From a checkpoint of a small CTC image transcriber.
Model: norm rmsnorm, activation gelu, moe soft, patch size [4, 4], width 192.
Training: muon at rate 0.0019, 12800 steps, batches of 512.
Data: trained on numbers of one to four digits printed on busy colour backdrops, 22.2 epochs.
Rows from expert 3 of block 3, named by matrix and row number. Rows with one number belong to one neuron. Each number is 500 + 25 x the weight over the matrix's rms, rounded and kept within 0 to 999. All counts start at 0. Numbers have three digits each.
# up: expert up (model.blocks.3.mlp.up, 8x192x192), inputs 128-191
# down: expert down (model.blocks.3.mlp.down, 8x192x192, transposed), outputs 128-191
up.45:490516491474507536448513529534554503488475483503484508517506512519534516498490486465500490534480508534514499499505500478498500464528482505487507479468492505491529518512477512536538541504510538
down.45:471504502524515491488512521483547471528476504493496495470526471520519478507513491495498492489479502538465497473525489513532479530538486502502536484492482483501511509468466523484539467486510456
up.46:481468553520511488494460480496487493522479466506532453500515513439481502518473505468488475521525480524527509486528561515521512499521498481472545484507503474475482543529514499469498455529554530
down.46:502508507499463495501526482466495440513475509471520507484503530487480496477500505465487498483520499509529472509515515506523534517506491491485494493516457483479530514479485491492566481513476474
up.47:486498506524482495481493482502473529483468496499504532490507526502491451484473537524479499482501494508518465537482508533468498484529502480483484462492462482509501521499478521487500517513460480
down.47:474514530543477473477492521484507522503533503486483508521473465479509482507457483511489525486473510483469493531495470508506475528487457497487479488539461525471494479498482529491504465533498512
up.48:501469523508502439494520481486515446436482462464514485452521510481522523504444534506522516513492497423518542473503480455508537456520525534474495520498511560482502485454480491491416495540491425
down.48:498485507496501490473476523479506524508496539468528485527535496489528519482513497527519457497499511499476501494484507501501480525494533438534466461533485523504539481496499484501487488490490493
up.49:520472513454501503486545517498506526498494509493535530557486502491518442521488484458479479512511512491535506520505488508494500509499483502496517507539530507466489511504505535439519524483478501
down.49:507525460516471512478508524532507463489497522553509520512466499536486500546533513501488498492489468495502411475508536497487525509501541541486482499455487507403502495508552530530530482529490443
up.50:536525503479518467475470506480495487505509471500498547527519538520522445466508465517502491489521562503524492520518484470456482498487525507479527509494523511514500514477512490485525493476526517
down.50:497513477472512485546522501508519527483519508501477448479478480504496482494447522475471530494503499533502489496459498498504485482483527496458550508521473520463447495527494479512545530488506519
up.51:507520478497496500501530506498531515483480488508516520516477485515523478475508505518518531485507530468506509535451459486525477495485501491496507490480515472491527514476487495536510500489512509
down.51:513494525488489489496466473517495531501509504470501502496476501514438497515466506465516470519513497521459469496481527523508524495497514516503499544466469507470483525529507514527523468504531524
up.52:505490502476480512514506507519556471508513522521534517453491522485503512491509499504513507514497502473484484487503509500477498466473501509479474531468523505503501509456430519508501519473525472
down.52:552523475480516493448449529484480510467463478457517484508496501491482499518521536510523512516485515510474492520469493519534492497500488507474512529493524528502482508522508474560496499526501459
up.53:513483460487534467435499493504579522513514444522542473506478514480504478504462543518443496492541469522504529528502527550480510499472519492461444487465507519553486463499444498496556544517507534
down.53:509507489490504512530447470451462494546549486502444483471475495492486528501522487506511481526469560557526513464509599503479493525517485445504476460492550518456532522524475485430544506501507504
up.54:540480486489488451538513482509511495503504505489509499519496479510525453500500492523508493481499485477493502487529483469503522513526468498484495455440507440495475488510499509472500488497533492
down.54:516485480490491499514469461515501461520471527484505486496466540521501488494523525511488547504494512527491517520510521477509448523504470558488500506503518513483464472449459475518528460507518551
up.55:500490499516496481488499521500494494460524521495481485511508504477474479464542484526477477507508491543473451469516526512465484480501494470498484457500500486503475479518535514533482535533536465
down.55:482538518455494530476488483526449461500514513498510477530539515510453482500489485526472494490508477555510491487493508511494501517507467476501487501505540483490485481494483488498486503484451488
up.56:501484487472497507465489480460518501514535512472502496497485502521489522480504473490519461475486501537477480519453520547485489476518502490509558495511506504486494512474502501504493462476503543
down.56:489502468502491438538492496484509493540511484493497510508454533538483476551508529501514513512512493468545481529528524469511508486487491489520485538480510483525535483506518512544513497495467450
up.57:495505509508487504524494503497516477529527504481501518528489490496502523511550475537503480517519480496516504499467454495491497467525490490510500493498496503486534491446475511477491494495526481
down.57:547521503518507481529483508506505465469471506514508515486470516552491535488530545485572512494514493520501538492507469507528475483480502530522505504508503507474509503527522510507507511474478455
up.58:485404511533477541474506490454480485499532478499559496524471488526557525520531506512527460511413487505482495500501520507511498531453523495473487448480536474520516554484430475536526487525476465
down.58:470501534496525529496455490505500505519526519521496498513524490496525518441482465478497495516535491506490550525516517524505486500492512528477496480511519510464488477510484541493472516498504512
up.59:503461456480536511497472494472507507494522493497511597511500520524454479485441530476510518531496545528503504505486462443478466537474528517508505514449523465446476543490447463506550475538510517
down.59:531518473498505500528477557527513464497430486490508505428516486532495516481520516487526515498469487491506501476510520521523498473481512500510498488480471509513503485543512490503513506488476420
up.60:465461544543478497555510512485539509488507533491480490490499516483492538496540487481476459559519476462545455472523470515509473490526467509537479464482493527517493489553492506474424494498480475
down.60:470493520512464471464517457461495487510495499536521505526502467463462508479484490475524464515535460479529520494512504509455519521504496515507503522520500487458500518509461542502474474446484504
up.61:475501530522523488453526496496554485535486475502499525502552531571492502543531540486493517479557559527472520471562514489544455509500489500519495527501467483452503467467516539479462576458531511
down.61:473493478474500522532474485500478539518531534508440489542460455494500503463482490462559483490541488502523487468481532480465538491489555480561456526509500495515479464551489537449543488493473542
up.62:518510453454495546476509494446486517550489494500444537493558486508447520518476479493509502495470505498509527504470512477483480509501468544453532487421490485526472510506483474501472495552467473
down.62:528483510512520513508473508481481446473486536526532556479542485479510522468519519498499557523540518473490516521444499542510504512504504522557478496484434547510515492512509505447492486543493505
up.63:507523504491498507495480510452512459512515497517497498506506468482488485468486538507533494474510507482495494482517505515532495486490475526471505451492521477490518490512505500477442488486485534
down.63:501480492489520538570510456548474509469481509468516554500538510501546471484481531514506494533509500500522452502526501507448543498494500526521515496488477471514504515540520480508499458503532476
up.64:452494530498517538527507545488519499533521490499466512480492513522497489494501526481494498473481469489489503478488518506498519501489536506498511462535493540528534519473509477479492499551502519
down.64:502496494484488519494488470499503498528509531525502507522493480471460487532528518515485498530495505467446536525492476531496483490528497533501497504479514508471477483497507466524526526466520547
up.65:496484507517509469528447526551516549544519459509503498517465508471504501416524497484502505467514496554492526485505493471497441499532475578524540460493481574519472524442508489495548487501480562
down.65:495486535450510502465486506527518538492486516519502510512510516501476480500485496480525493520490510531513477457462508512456487519458494480505465481498484517492544491534504548463476514509486498
up.66:496523515489465490489480441555487498533485450482502517518518502528461523489477500457464494499497500511443531456535494520467491554534577500437519485467514550470526477567489523487484459439501517
down.66:476469481550506488471490568478516482542523498523483538503516478493460499502559495500535463535462458467469527542501491471510543481485487491462480445464539549427536513548508510482466478537444546
up.67:528511501504502471532462497519503493498518477477534468489496497496518533525483499501528491529466498504497490482535517504501501492516506478467465477486516457503503494490478470496501518480479579
down.67:465494497474470525481485507485500488506504483528525440527512476510489498534500491502492485500493506503526504472467536493564482475492524470502492497529482499480470472488490484478524488516514498
up.68:499479508486458459517496492505504526542484494491511482507537514485469501492499494475518480527514493510475492489527487523488527505503486505502517489501508521482494473471490484500510513508492500
down.68:485495477477481507496490508482486462479490498500526499456479524521538530520511505497513488508463490482482490512480491496441474479514521506487484481470511457486508483510497480480478472499480492
up.69:512478515474417502465496480479516522483452471532540474492487506493511510510481501507447486519468501495493507449518525509558459499536489476521469431457463496538489505501526450486504517538559522
down.69:509504521489490487481494529468526507486425503501506507434558504531443490503505492489499535456454485494472503505424506501519441509551446518525520521498481461483465489529496498464516499478512414
up.70:481521456525477510502485526520485499496488520469510529455479527536508471483466533544460508504521503516466531551505523532513433512494496509517459541548486498564529487552544525529558524491448464
down.70:518523494508524487506498474538508511452500528502502512492490552493502507556507511494524537472488516479532500518472450541511520536463481498487521501533492480487524486496471509508512480529511505
up.71:501514510494476576497479454477498480519445485511544492540489492496536498529539542512484503502488549506534463505491472498466496466551509497508498440456507502496489498526509498509559489478460512
down.71:471521456499519533525511522517514483490476492486475533540409483461531462532516480520515501479476499506468518513516427512551395498521446517484522508549507484459473492509508522494537550495509509
up.72:470506530502533494526496540507489496509492505472557490470507473516504517522468544489453534529534456510485487519459523554481544460485489486495516549540488514478498449482467510476473524463472484
down.72:502502440490544544526542460473556474501469525458504522513441486489540459454496546497553466489477491487503490536528529469500574524466515499496507495508487494521495453449516564497535527527512523
up.73:505492509534517469507494480509493496525493477520508502506500482512475495499488482470510484503497491488495537480514487491509498495491506482443482484524484478516516464507484502471520492497475489
down.73:514501498493486506500497495530549524490489528471461485489450520489502476564497474499436525491492482488531508559472529487491479464508537472505506454501517515453501505479491477509494448493532495
up.74:503435519509531495450535501480477539450517510491454534464469477435516557506481552542547498471556496485485462527486561497438520468519532507487432552549515517470502485500473509501519557446501513
down.74:521482470472526499528502466519505450518493520480535506473483493485496481531474505499505564530488465547478458514456509524496513550469509513459477518520500508565524505500493510530539491494502490
up.75:549452505442546489528525498509500497463467515506522474516535468554507486488502488489487464495511530529487498488504518490492525450479515485536487518500478503509470519506507532544575545509504526
down.75:461498533470504487501505490535482482502501509501489495473485508509517497529495525483521499513467489520526554518509486511470512546475500484504485485465486514505570517505476462491511480491515518
up.76:460512470513503511522491509517528449501510516497487489486495540563460489507503520473499504481518480584498502495504502486492458483544522472507495485485504495505519539521495518516498539501495513
down.76:444509519443484505525499547534500459500453474518539521510523467500527476489450475487507511499488537506475523500542534577489462513516516523525516521527488474524453461477484524474505499472458480
up.77:507511504483506531484514484475490521499471466496520514511500510475506489488481459485509507508504499495531490495501501510476519512496515480492521509503494498526470467485508514480517486487511499
down.77:527494485512514505508485494501487503499523527489491472449440507508469526515497525522481475523522501515477462474551522475541491504474512517496533490500521507479512504535503471496476480521530502
up.78:496537502510479496506476485483483529515462513529542518525472526480517456448504482477499471520500500516485520510502524508486497486508499506515495488507512502533506489505524493473512491498499500
down.78:492461515506510472505522499515537530475490481520502519467478480489512496510491471484500525491506523456458474508480476474511464501502512512533541499464484474464500480466515499504483467540499441
up.79:497513497491497515538490499481500494498485538487530496510505497518449535530542543489510529526537543467458471513504478492476460468536477563508497488534538489463469488486488460506542502513494534
down.79:504507483500490484474506514480478509529484498514510497508502489532461506472527502522491490475508500549483532485498518517479516495486530431538474504483489485499542483530501520489484510514506466
up.80:494497473466509530505487491491477498532489501478526531495491518504475503496493516487528515529504522500478481490502503486501514474516477486483509492517504468500516508506500478490486491497502497
down.80:503453512511487512471493525564531488490502513507476531510482494509457476510439505536458509439482545469507488540483513561506462474469514528491509548489499490493477476514514484526490514535471519
up.81:486504479509493481511484486500518512493485488512503504486510499487477483489495494486473508495505545494494491455529492485534496514484484479490489496538501532539510509516503490519520475503501530
down.81:517440509473555496480488501545509468488500529516530489487490487464475484455540517493503469495483527482535492492527480504499535460517518528552502487454508476512489522523497460522482497467486510
up.82:502515507551506527499524477488509460491494496527493496489486487468497455530509526467512499485538504498496487494495472444497494478514517489531513471483485506491508489517506489500489539488511472
down.82:501546532476510515512458512528517515482474480536469493497514478527477513496476491521474468497511493473477514504532543513503514475528528483456485517510507494531521543477515553510494508521516498
up.83:468471480480499487493508472490537462493510506491514499542495492520518501492504488480522486527502503494495480515511471474491517459522447460498496474467478463498521502526506517495499501478485502
down.83:524504493520484504475498498495498486491535495521466553500501480511536473480464494469486470484493489482532502489522492509501522512521505512451522491465510491491528498511501507534515527544513458
up.84:504489517502486489509510468495508526505484473502477503454524491516508494525527501507517492491480493510503532489486514508498497486491509496512485499513496497485493517501499472456496442496518504
down.84:511500488502493525466460481487486486515515479474513476527505503466478524573530485527451494507467489497478470519461521494474496493498462508503498487502506497467539475516475517516496494480489499
up.85:498505493533467524499513496470491508515535498474484531506500464513492495532509487491474489508477492493500490482505467495537489480488494495460520545508517479519503503492533477511484491530484487
down.85:491515515509468493494475534500495482495506441518453508515493541454463495508540495523485490486511518508496503510498495505545484494548496488476474493495481500526490528545501480481477459484484525
up.86:548460515554489516485490506498457457514482513490498483501518451481572565519498551493551449529505502544467487461481509502569495497550489524498434518474528496442503530495479501494486474489484469
down.86:467504491497538516528529483549500498482507495505479505482475485494483486469505498483488524507476482544501543498479497488517504512494493519509499481534499515488503500490504529512534503470521486
up.87:522499546509474499485501479504506526523545489502527519472507552452491436463498456482475458541469501510537500538530459498539480476528496494497482518481514469519491526517516483517467459489482501
down.87:526533472446475488462512480509522517536511484522516488494458508457529496457489476540517510470447553497473509472556438460458534466496517485494485478499467468582525511525564509517474517507556511
up.88:478542492515474503540526466489483456509524494493504498502509489504512541530481502531504529488504477540464533490514509529515498484508513494492498526482532522538524530459506501496460520512475525
down.88:462509507528527533489513475477493491487496461518515482488528484464527536481524512493522466522504535488474495476565485529502467476491520511509430528537458519468463490497478495504485517472466486
up.89:490498513501510487519498523487510484502494492524503484519496479499505501498514505500514506522520488487498497478512509497484490500505496496481487505497499489491528500474498490511491511482481490
down.89:506518511490467521472458489516497489503510511528504520510513490485492515488524477488518508513504484479480504484536502525507487452480519495516504504484521483503500514515514469472506502505537477
up.90:464517465550532509474510479527491544519470510519487513475554515504470542492475494482517509469484498516488520537558471486509441487505501504588516542453487509547501451519506515506518475507511504
down.90:513501509515509460501489472549478513476529521544485526478518517524509489491522504515511483519514466495458476520481497479497475468504521535505480506525478484632499471499535508485478501532491486
up.91:496504501482470499504510484498505489493529482500499487531491498503486527498511495509475486505508498483507513499526522510494488510500503491486508501484485512478491497521497507491505523485509485
down.91:517478507506493436470520521506500529535502521512496464493523536486536480521521507487509512488490535526486475490477499489488549496520522515526474493541526511526549494491541505487539494519505493
up.92:512506520473497486462479498471520474491499448508531547523452494491485481450515513486520534471519542495492508474505475450493473475499492524503427444477522527501481562526517503464465483461484526
down.92:500540504505521485518449489484506549473498522442496472500477472536526461504507496562547516566527475530510530476538486487543513500485494454485493500501493485503466497497480551514514495469510494
up.93:532462540443492465534506489470489491496509526498509518496458519510518544512529485496475492544477487500484497471498531551478440514563522452462485480482509533531534530458469479478457508504495538
down.93:465481469505463471483526487530472506486501517528543526507538515469472504474533510525486475496494480515497492502450464466534500453500499521489457530537512524544470517527514500512505503515539509
up.94:505524480479512526488517507480493503493492543497472478502486507486475490492512474501492533477508490495506499492496509494509470495492500508490514537502474473506501495459498502510473453476494490
down.94:489497493545526458484484503537514491486496473498508510527467504468474505500504515498530498520473498500490503480488520498485506552504486483511509499503505512480523530522495494523497536520479527
up.95:470487465451475517480528497491515468510467514510463477500518486489495510462481488468463504490511564545520505517515522532501471506493509474471511502469490543498546523502480534522574512477473572
down.95:491458501452501459469500529514535448478522531519479523552612484495479525477512507494500492471413517547501487502519490484514551469477522432529485501443429470480512528523495490496453462486489489
up.96:539492492502531495484474478491462492529496549490523520481516480475492445508517505535563491487459467515494486458512477535498502509522519560469548504494480516492544479503557509465432522517489479
down.96:486532472459528497474491487556512442511491492563456505565495517511552491520496540513466553467476527488527472545492469495460500480474587488577487545430476490523507495535500502534489460520508504
up.97:537469468494514471498499491561476512524524505498515498519544500506515492493441511518531500486525513504489508526464503487474531514515495506476473506501481495452494468483459488552513547487464501
down.97:536484543435529490510527506476457487473470515503492500431521491499481514476532482525526512508479538523519512497504508479502490510515507506525481475505461511529519516515473456460505518484496538
up.98:521498493506519463484495485485521505505479500506490501504502502496488470504523539521519467512483546510525490482492499486505503526472504519510496480488487492526524490510509502501498529503536511
down.98:491467477476508503506474513518473504484535505505525495507484533522503482508446458461426510486522508498494498487477479476529515484492481519488484501508503513543472507496520507505519506487476532
up.99:506503497505480521508501465452495514472500493565577480496519485471495481440529500480510475518539538517514497473398487494463509509554497557466540436425539510543475516479403518479511496549513463
down.99:530504535528489483520508493527511471542483497474461504542552475477512529521495553502502496488461479437488519507508494503504505488448487559542473522496510478516532544542513508479520531543513541
up.100:495541497513482478507491532476494485497496516487533515478489527498531489523497525516483516496497455485469501480507523515462524485519491548505496523528475472527520447468519448483481518555563476
down.100:524450490536527492470475503465457479494518495466489523529571491507476521483472474521469516481472463511517484525514470476508507494503523524501516523479510490476526496522473508540472506474469478
up.101:493478542474510535470487520523516512505490501513493547513515527529443514537505494455471490480526502528517458496504542524518477477489513515494487524522499499541512488458544499488500464464490476
down.101:513513490516480487489534511523517506482498506476541515514506452479495504475488486515497531521466537453505533497527480553508528524525524500506522502475489491483524519532475495517508556505516498
up.102:511503517520481494514498487513442502500511490521516490496515486456487444551540522538543509438503520447543491526470487461397523480527562483512459483514537497469529516490407520519437515461478496
down.102:502517473490483473529467478526483521487522496484509500495512508529478497454503507521537495523497497465466509479537564531455539522486508492518495490486493513544484489511515488476517504477443422
up.103:487492486471509540506531468538498492525453467517501520517514545519481514523457480503518477510494507524510506497514513502498462497522520531522509483511498511492455493488470481473488563504500529
down.103:497500517489475493518504490507529511522512514498512457479519454549497457510504510469516504539454500472467532524515484545517438482550432504537530530486530494477497502481484472474556503461498480
up.104:486468504510512525505486486520528502486472515496543481523512490513497510478500488483536524483500485533492477513499496503492500499521497516461484478514500530489514483499507469476483512489497481
down.104:527513509501468495537488487472454543518499485515480500540466500475504516493497518487508475488489483495491487476524487498510469501506493502500491530478486519501550533459475459515537478507531481
up.105:491553525556539524520527456503523512510500498508471505497518492520452507502512506507503513528531503521490463493476512497479452508523476506561512511471464488541519513537491500536494504500520507
down.105:466479531473485518536447490504494533476488470479504570536497534452501468460485499494498479454459505540462458497512537525540504494504504538517498479507487547481503497513509509526482495519495483
up.106:482527478498493534514497519507500535487466496477488493509499500524495507494534476495538486478529499466492526502493478446500489484526495524501509455515490487508503499492517471467450509497498484
down.106:485492470541488463532477500495532501510518500517495498506515516529547494490497506513470475506491502553466479490525510511485477487493520527501499520512515512491534481494480495505486480498523493
up.107:448490489530466500506505498526499473502519476512508513509528492524470424495485489493456534497511498508514507561471516524492529548455571501517448519495472460521532515538537539506564449504505470
down.107:529501508525491503544492477488494483508476509486509491492476500459458491495489524494458541525481506528474485531452493479539475480475490539521482519539525504552508479531522517537464516488480497
up.108:497521529499527495481497481497495466575502492517463490516527508451489488456458482509487494545508529553509432465460511503514518509481492440494521515538541524539484495485490512514516459512488525
down.108:471535524506538493538537480460492488442481549520537489533504495526553492499456493506472431522463520501521499500490449504513536493520473476494512511455433487457526503519474479517496536547519455
up.109:506488522513506530511543527520493488458507511515499529527487494475476447499509456510480476523497509493537498499519491488521514481460557547455496523437441483486484528462502507535504480496529485
down.109:508531474509499517525478481496485458452552489482501491466484500493549520510493502479454494559504539494502515486517487496497488536487535476509538511518441490508493532503492508513485456502491484
up.110:518509458463486488477496517513486503471490464520456513518467526511518496492497484473488467502514502489474515512497497493497526483483474488509513465529508516535495503486468484520551468497526528
down.110:516508523489511461546520462480532485547492496515544464486547525489508489501485481533525491503495532529500509506449540492467519536512505501512507449487509512481508459457537506488491485521518468
up.111:535524485477500521482503518494492490486540516488448513483509528490504507515487517523474499510514511516489487453464515472537493489511463479496502488495489490473509496473477483511514521535497443
down.111:495503513491480435512503467481546499509472515491511455525539509486469521491515510542524513530510499530499501500501458510494522484496529507504500548517476501531556468500510492500481470504469501
up.112:511508473509469519534533520469518487413505503499505491475491479507496472484478470499517526533509467490482497511481432539489491498513494467511518558532507474528468539492498528470504528529484517
down.112:524532494524498506503495520539523529468523515523498490491494479457515536531506497503488532548482512545505492546485530510503499500507510485500485478470497516497500482498537503505472448534488530
up.113:479493515531509478503516500486489503529480508521488491501533494490480480479460493524494481528525488493509526478542477486495485518505504508506488522524542477476497479517492501509486461521507485
down.113:525475515464479544470526513517459469500513485468524481488510511508486520490474518521513515529512488479503535490493498512436489473461485516531506472483494521478517518535525508498499545503519544
up.114:527470519531560503523493501464458506515498497488558478530527496511505563500467537479456532526515479528504513537510570511474501491476547471562485561549519560524492496504499492437509496454482501
down.114:488522461449480547535478450462513559465442503476488501489406490504503448470508485459528534471540526550503473501502552458515512521522463511514546524495490506511505483495494514520523501487505541
up.115:463558528487488522510512519493517471492511498496436542510526515465515463494522504529518556520494505533511541496467486484479494457511504478497489546550521536515526484482466513516475494481471499
down.115:510513512482518489510516483483508479482532498531489490504467507512489521506537484506541475479493454489545507529526479493474508549502515446544497507497484457448506513467503524528540513533501454
up.116:496505505500480510493527537504441473543476491509480537505510485532526491466525470485520526469531498479533541468473463491505512503511461510502507468509451480443483511548448527497454499484501522
down.116:537528492517523469521506473471471500531530524515532512505563536514489508484532475508510480544496496565516458580527454497478546462484564516501496569486575509521542493496513542509479508509489512
up.117:483509529527472514537505486515508498520509482517484515482484472490481547506471498489510444486504520478492496514537473478482490494491509509474500488453480450485541515487478482507483485504529481
down.117:541549495482503548547497500554477528514506478501519509489408554509489470553560509510490517505481531488500452466518510493471502499499470486475511490484477535536527460405525491510478493503499532
up.118:487498503512506462512497506472522497532462486506472512513519502498485501475515463536515504511483498502501483491500460496504493530505486529472485481500534485478492460481503513522496503506507487
down.118:497514504472508522481475491492489515486482533501484503492508484456455495513485458495457501507501497500508485503453535515484483480504488533528523477470464480522479493500478517473462479494490530
up.119:497508497482501500495512504477524494504475515461462471529474497507534460464485462474482488483479508527467491479484462520509504576453474517472494496507482502489505556478527499546479573487478470
down.119:451495473461485512506474540504482516481544506540493489487527505501499469524489496481466503521510452531524475475500551479488523534505511443481487503515515514538513480493487515460485486529468493
up.120:491494533516474539458470520511504498477512512509504483472496550492478479464506489467494477468470484459472496455453487529518529525533507489465482431526496509545505507509448526532479485547464459
down.120:489509479475527489447525507485530561498508477534481481544499500487486478539496451518489485479491481504487509498507476494480482492495516476524546528516514468503481474507504508550486525478516479
up.121:521497496486466478545491485534526504425513519449547445505461504497494502494434506507504529502512482474495535514461511454510480521439508473476523521551473499546467503520487486519571495491525524
down.121:548462495499510498524485488518540473524435498517484542515455441495485511469523497485520502513454559486511508519496502480454553457540516548506518534526494470538521522543448525506490524531506498
up.122:517493506466512475520502470468505451493520489518496506513515485519475511522513506512505483512503510507529510515507515483472486539507497490523475491495493497509526475483510482498499471499526489
down.122:484509496548514503469485508500464484503527537539517492522507528493507504494505486533457519517477540515472515486507479519514509471488522496509512493504485491508474497547488514517517529515463489
up.123:532507534498509509466464544467517470464524432486535493508443488546439529503507528530528560501459502491459474490508521479521495545487534606489468491526459505445460510520505502490529465535501478
down.123:491493487511512458539480478497512507528509500498530532464532510486464529451501457498505489521534475513512488516491487503473518539486486464489512495480509455562500478473487499527476558527517517
up.124:501490502515493483506487511511518533504466509485512489522495548460513459472505534525466497472468505499526530480505511468493501493489511472569578488429486560538500519496546515464494488499527474
down.124:475510507502563504556528499545535580503491495494541518493467510455505455491499476485530508565503504543506521475489473461473565529486465514472498459480490550523519517476498492470501514529520511
up.125:454494503525480466489480480497490526488475488503491485467492518491480500567498502458450489461516485522505491441470482484501445523459521531536539471533493510487461465459526466486457507511528519
down.125:494468491458482498526520441492511495486572492480508487528531508542460492500491463539523491501477507494492513467531501526496522502486469488462537515505529483467525531509489524499517495468487509
up.126:536487501508503473540482538546525514491542484493461515479484490510483513500478518507508514510495478518504459513496495532505473510498538528489483513493487511484472486511530496484503479534482467
down.126:507478486504473502512507506529483482539441498517541520500516495475521486479520470502498492535495528495499503512468530468481524525525503518483545493481514495518489500476464474510483476502475546
up.127:503478523432572474442496495500522475557422475543539533530529565486507501508494513477510549505490585495468488456473498439497487519488449518493495472449458493469538501493576490539504516447476459
down.127:555525480541525498475472575532490399483518465546475483531513472513544526524508526498448478520496467460478524503512479521472544488526511501433514547524526530461464565488484510498465456515483470
up.128:517508479492533507482494523499526462489460506488492472506517490542521514509513505499510493494499499533516489489474555517494497509470507513503517496481496481507524535485511525504551495478498494
down.128:461498454501476482489509511522477473501500474505491524488435509542527514476523502474562514485475495496499478512533470532504506483488488483491499487480487532488540496494510479511492536496467475
up.129:527493502502536489512500497518553480492542508480494497543498483501505445450471528545468462476510575458494497516449506553486493474513496472496490511514492484545501480484487530519459534477494523
down.129:523504511521503530540485465532466494454458501501522477508498498486492475500508491489516530481575516502525527500488511468503505561458495513508522519536474482499502462508483504479495537531524508
up.130:499497527501484496514508485505513507491490490517508501510507508498495519479489500526484496490517482506496520517494507527494504488497505508517498486507494506507489475481492505498514507502507480
down.130:491513515492524485524507508493500503512478528475473483500521523501522490495517452498519478503499510526520514475528460489489458488501526501498487487476499487515490503521475486493519512510482507
up.131:541473498483521466513542551493504494501480504497462509517492528488497519477471511519510495513522523469502517506501487510519487455480521474516507476505446464501487451482479522512473483478539496
down.131:470553509518442479477515491491505512525516532456501545525516479518483513495492545480512516507459477522483471556472520498509509499485457463490531505481532497531520512512500515479527533516498513
up.132:496545534492473512495456475466456533499484486487492522487471511478507478528465499512467513479535511533479485518523493484485516510514533504476519511474503500519470507508496473488506529510495509
down.132:507487515492513514489524465495549503492525474498474485448515528505512571491479504475483492497502496427459555493510498494500538519501480501483541486514491486505522506507463493538487465504539488
up.133:518527496476515501505528502495497520495509512497485494529508519522494483523507495502509491484504473499504515522474478515475491472502472492470517469506493494507462492493485511499509496495477525
down.133:492494524486495477509497490529516516498471458497488535473482506457471479499528512484492489475444505514482489480469494473517492523516544497506474501510555518488499466485511460517502481504492500
up.134:455499510529472552480520494520500490532524507500543489518482440511512527541501451474532441480497485511528502508507498489522509476517528480562482478471489493510502477495530415485552546508466517
down.134:493502508503541485519479515457482504535473512507512474476547486456509487453527486496492438490525533521453487494521481457583416485507492475490560498476508506487454538527536496516540475465534506
up.135:508465500513501504509483514482464515512548508466522507541513505449471465500509483488524519511536508492491478491488537531507524507483471532499540536512471468473501532496504495481513464460521517
down.135:497539523547449521492521511514473483535473465525518514462505519500482523501510486507472488474495484494474494525531494511485458484519513454528445483525520464459566463484478460462543476489492558
up.136:507524514484518468422508494513553522479433497490503516513513508546456472491500523512498547472454521526477488546525485523523545551537487501524511504469516551509494534513578464479559517462512442
down.136:523503500489487565516496515515491449512521487501490504475459508530485529514457483512503527482500503481505498480561513520471522500509508482489525486492491484489461465458514477519500490490476512
up.137:508457496549474500517499553476570439538480468512480482502496476470481520527580505535513496442500524479503502469504491517508494478508526508513516507479496550477397464487448503477480470531490469
down.137:500498522486487502493511499516542464495527536486491499482509490477528490525477542477468505479466475492509498522506506484492483498503545541519493507514474510506510495518495486527499511501509525
up.138:469527471526475491520464484493507509510475475503507505525501496488495504492511486499523496484516547486504500531519503503475514525540494463511509499499500486490475501478488465485527499497498485
down.138:503532490461513502506467483471500509461515518508485479482511510461487488510488495503510481524507489492494437479468535509490469522477491470497494512480525477453492526486519517509510524507488503
up.139:477465495526516538509501517487501487539491505535535536515493511530525499497486466459502454500462516495493513505505487489507499525499478550462519496460439465456506519501487464496544460539501470
down.139:541495532491484456522475452479469501541542500519523437473543502511476504490471518506494477475488500516465471466491528472495551508490481489511496485466508472488441494449494481481505506484529428
up.140:471489495514464508494488484476528497506513499495504506469520469469503497523500516502532503505470480519498485475501500504498471477449509502473476485511503490453502503511515504529508491524501505
down.140:486462515465491519496465484493486478528533474513517483544486499534505513480509506460489515490533528506531488519483524506451526505527518484505485525481484501484522539521431471541456504445502544
up.141:551532507489537525465482466506459495475494470523529470509507508497493474508483485534483553453470484508529583525532490500577524485517500458472476539576496449504484502511513509487522536500545539
down.141:516508520488499447513515497509512443501504504495486482503478481484491495524510505542511509530485494428495494496520519494476507507509491491469517518545510513546518507503471514504507486482504520